python train.py --encoder_activation="relu" --encoder_depths=[6, 6, 6] --label_smoothing=0.1 --decoder_layers=6 --decoder_mlp_ratio=4 --init="trunc_normal_002" --optimizer="muon" --final_lr_fraction=0.05 --weight_decay=0.02
Rows from block 6 of the image encoder, named by matrix and row number. Each number is 500 + 50 x the weight over its row's rms, rounded and kept within 0 to 999. All counts start at 0. Numbers have three digits each. After the name is the row's rms in percent of the matrix's.
# b510: branch 3 first 3x3 conv (encoder.blocks.6.b5.1.0.weight, 36x18x3x3), inputs 0-8, a 3x3 kernel for each
b510.0 094:491507506499505446602576462614686516562544459454458374487510461539465507492400547501534527507536459512538496513503491469509531497524448512575545426519460503487474457572482521497452466568447522524572493487491498529460486480494475500517535582540
b510.1 099:399490518480547368457490459558499554487472492505524468496507529420439600375405546494467526460494552407517497526458490484525524405449431496453521467491485412565440551427469544455514537500521455487429463493457527558485507540515476498449463464446
b510.2 102:420533480474614531503492531482462524482515493528487432529461421555424466552536550511451540532510486528455477455466501473555522484430522434439394427494420510535441523573524420393380468517494547593502591569493441501453478531568431500537455477489
b510.3 103:533453435532488422497575372492497616455411447513442446475409504512617461462494411511490514493476483560484358423494449504526453448492475439456445563506416532509417488453529430378471521513476463431456517535438478519374473476528529545486486549491
b510.4 098:528423622579444512470452518546500511451499575483567547484421436444441449438527455456466528449505514446528524602495459559532454540546464424511477494497481545505432488401427445569626428494574486523467485417500458521457557527515543401425442432487
b510.5 102:484536564453507495579494582620595535478493424447371404538566503477482397603570523461505516508549470446499494442465518499513538547500506560463431537470468492540531574558507478512506535486455495567538526486526547400457502579516563576489515458487
b510.6 103:486442457562483462608490420506498577504470460516514524510543595498490570549404557454486490449465495522536513466454525570441528686426511508579519463446542475391542509523448554506478524439458519484441459517491639552481504542450554502458460497451
b510.7 093:532525581465514511440462441438433453458543470585608474466527448427485525536567588539545498422449475405412487477484459445495501466508485537410448559520431466486502397450500515533436580442466484542562561564530539404521525461457502536532541434509
b510.8 103:561461490536533564460485544512519478525572473490494452526526493520482463433442524431416458509527537483527519476497486524471510389400473520478454546595561394508453470491396490509468516554505484474553557594526489446440461508453494497491498477461
b510.9 107:510482458494563580524539501548535544611507494454444498476454467597448535496450444541567524509539525590471500449525578531554565591481548452489490509515418613475419597547563588496510395482480485560458520530503440423511433499510538454525506504557
b510.10 098:512451469497434446474498423426509519493532569434400481474479528487397446445505509409494538435430540448424489519483388569510524452534545445459468484411506579494496437569610451476471435430401523446450491461455480422527530530495472512547418455475
b510.11 104:606429513595457499548531515396573627460519618382427509536465456583465463582520443556473481524507492530516527499464495473477503490471500542509542511527494450453461435496591478495552430385553468571561484554517467534526480512512524494492477469491
b510.12 104:478534487455434514525412452419487425459469481628538532489481555480451549448386525446525552470475451483521497456506474477420471568466489608562415467639429489540573509499486505475539565460489555514480574425477620500506488442473488465576536550547
b510.13 108:520529463515494484514519492452456581498479468495513435431494568526484442524452425506548599516516527530434386403510455509490465504541473479649622412510610477532471479435560476416502578542509498438474522551459483485455491439555477401461496480497
b510.14 105:460480557452464446526579494490513536538528517434455500461450487496610520438477425568521499524499512456460427498477544490519450516573422440483599429421523551539481543623535549585475472427402497474543502490533542470475510484429510487390566469457
b510.15 097:490534486475477462463416466471504515507544492527619445429476435496422482554555548475473491506458478547506486496544501457453495552460530543508358519563551525508533450459459509537477499578426500573515451505466434527409464560478498554451461527481
b510.16 101:503465531471488493568555537591445502596492504510509471429454569605551492436463499497502544484457550513435483552439580522451448550544546554437457563466519506459520544485470530522532402446521600536444495573485542506507480437484525517473499546473
b510.17 101:478487506521478477480451438530540514571549472526527504547656495464564384496431460469498482489561441446530453477537448482447491505485527550582495499458400387459437513456417540565413583558481493513423483521456481487474494453456515468494547487515
b510.18 095:447460484486500424399416448552457535539375556561526585531562452455396401462490488472534520467422405482471480508409501442492464428445470525560552458417546508481516494484509511411498545442474487484459533522468473526497520495489492521526484488494
b510.19 096:479578530513488484448540492474519461528498479564507436591536571601485576439393438461539570477482590482459482480526480457466573426478521499469442472473520547474403530489472544547380552625535475540461490511470474515550556498463459450481503477461
b510.20 101:501489563534505460621556553540525540447485594390437563510572568481521504473469512520470541591474422532561484596442555587465462527445548629474575569484560465412493483559477519525460549514567488447438580435460475523539494420486444485497490491554
b510.21 098:458494498495582520492545574348454466424541601494549607576397494415414513439529513536457479481564494527508528497537555512480457449501534450503521463530490555461549482467437501476527501550491488449409515524485557526585445437470546512540507564532
b510.22 098:509518473529455459540472571504514500433439472436468492473544550506472546568469522437485485487417522543518527425497475586443504575383523537563629463398565506467533528485471449435485512458480517487527523495510495513460601498500570426439504494531
b510.23 103:520496414519416480511476456444475442445553441479457442505540427558594424465545452529531466599517450547505487492493460461448542536472539507534468544501464622556517437539391580575373470425437535543534439519559450508542480456537470517534507470455
b510.24 097:494508489501470545481458456465481519487560558474489582446489440401477479422555592532480433544532528562606520498560445541559503481390496478466553420440430537545408476475550426544552534549585456479478539608486518464441463547498480549453409483516
b510.25 097:528547468461513493523478497492421475518487487614638554613629616507487470463491444473480475530595521362448518507557551497530505465520541421466392463515484446436520513540474473540428534582521522543511504520434488480499543537502462547504496495541
b510.26 091:542514548541482473450445524448443438506492587480625550534522433420430408471537611489487471574611518520536461549548483552512432486511508465493527506413499473425483382425409520480627474503500440460498546599545477452516500441466519421527532518527
b510.27 100:416519474441527508376527530508429431569453494676489570527474529533462393531534516426567594469489550524445527501470492484452393489457488495553550463452442473506420529465416659535569546547519500433470535469501467579489495503537516478498526525476
b510.28 098:448498455546491442454438440520518541514553573560560658551477460528491520487471510407463414444408431416392410511554459472492512508496490436421427559507529569564551438470441433508460448451442486472522471481566458436439512528538515563595514508511
b510.29 099:440483477487585482413452433543518549561452544533519521426423483444465553479497595476456506515522542522526521494474521413564513456534507528530523545570461479589507515471463511355408518353399484440467522481475505493462474480544508473531482441507
b510.30 103:362477483510501557534492581514447462571580455406506409515483432452452427576620416494493557497541448497570477474496470527542544479536491458516500452450468559488463602559550497609530408509441499510529419486538443534464451467520500483563457476560
b510.31 101:496393507422469460488561556505540462550452438452443407509540477500510609437475515539550472486474508497513505461468471427417568487568550485511438513520479393570488514409462464534481548542428528508550432502527596529451537542589507532545486495517
b510.32 098:490543511454441554445480467572532396703608458576525534403429457511626473456535498430456436456526460437524471483527469570588501481515485537469533530424435495433444489534486534436470512449464455525502492526550506529542492484513497432504476531569
b510.33 103:495438459488462473476519498432580585451575535465480375444529531449461502415413444517572476456532522508533502555442437507459501539528544526487495546501444617583515472548513491576506548524518481548479434538510474466406495571566503562554513591470
b510.34 097:486434458468453501602643499582577388462522467507473514429560510440544499434444502468515479454558469453508514555490444504493464512487512462524506497511490438475439557548430449467454451415497443550529494443502515477525458489489428460597514490507
b510.35 101:542512469554627488468484495486511526478405436566604550505528489492458516392467589550515446495449454519436472497550534458579537490515445551488460495449479504455393578513474517503468500583573525515561464556504472484488499521478520540461443580542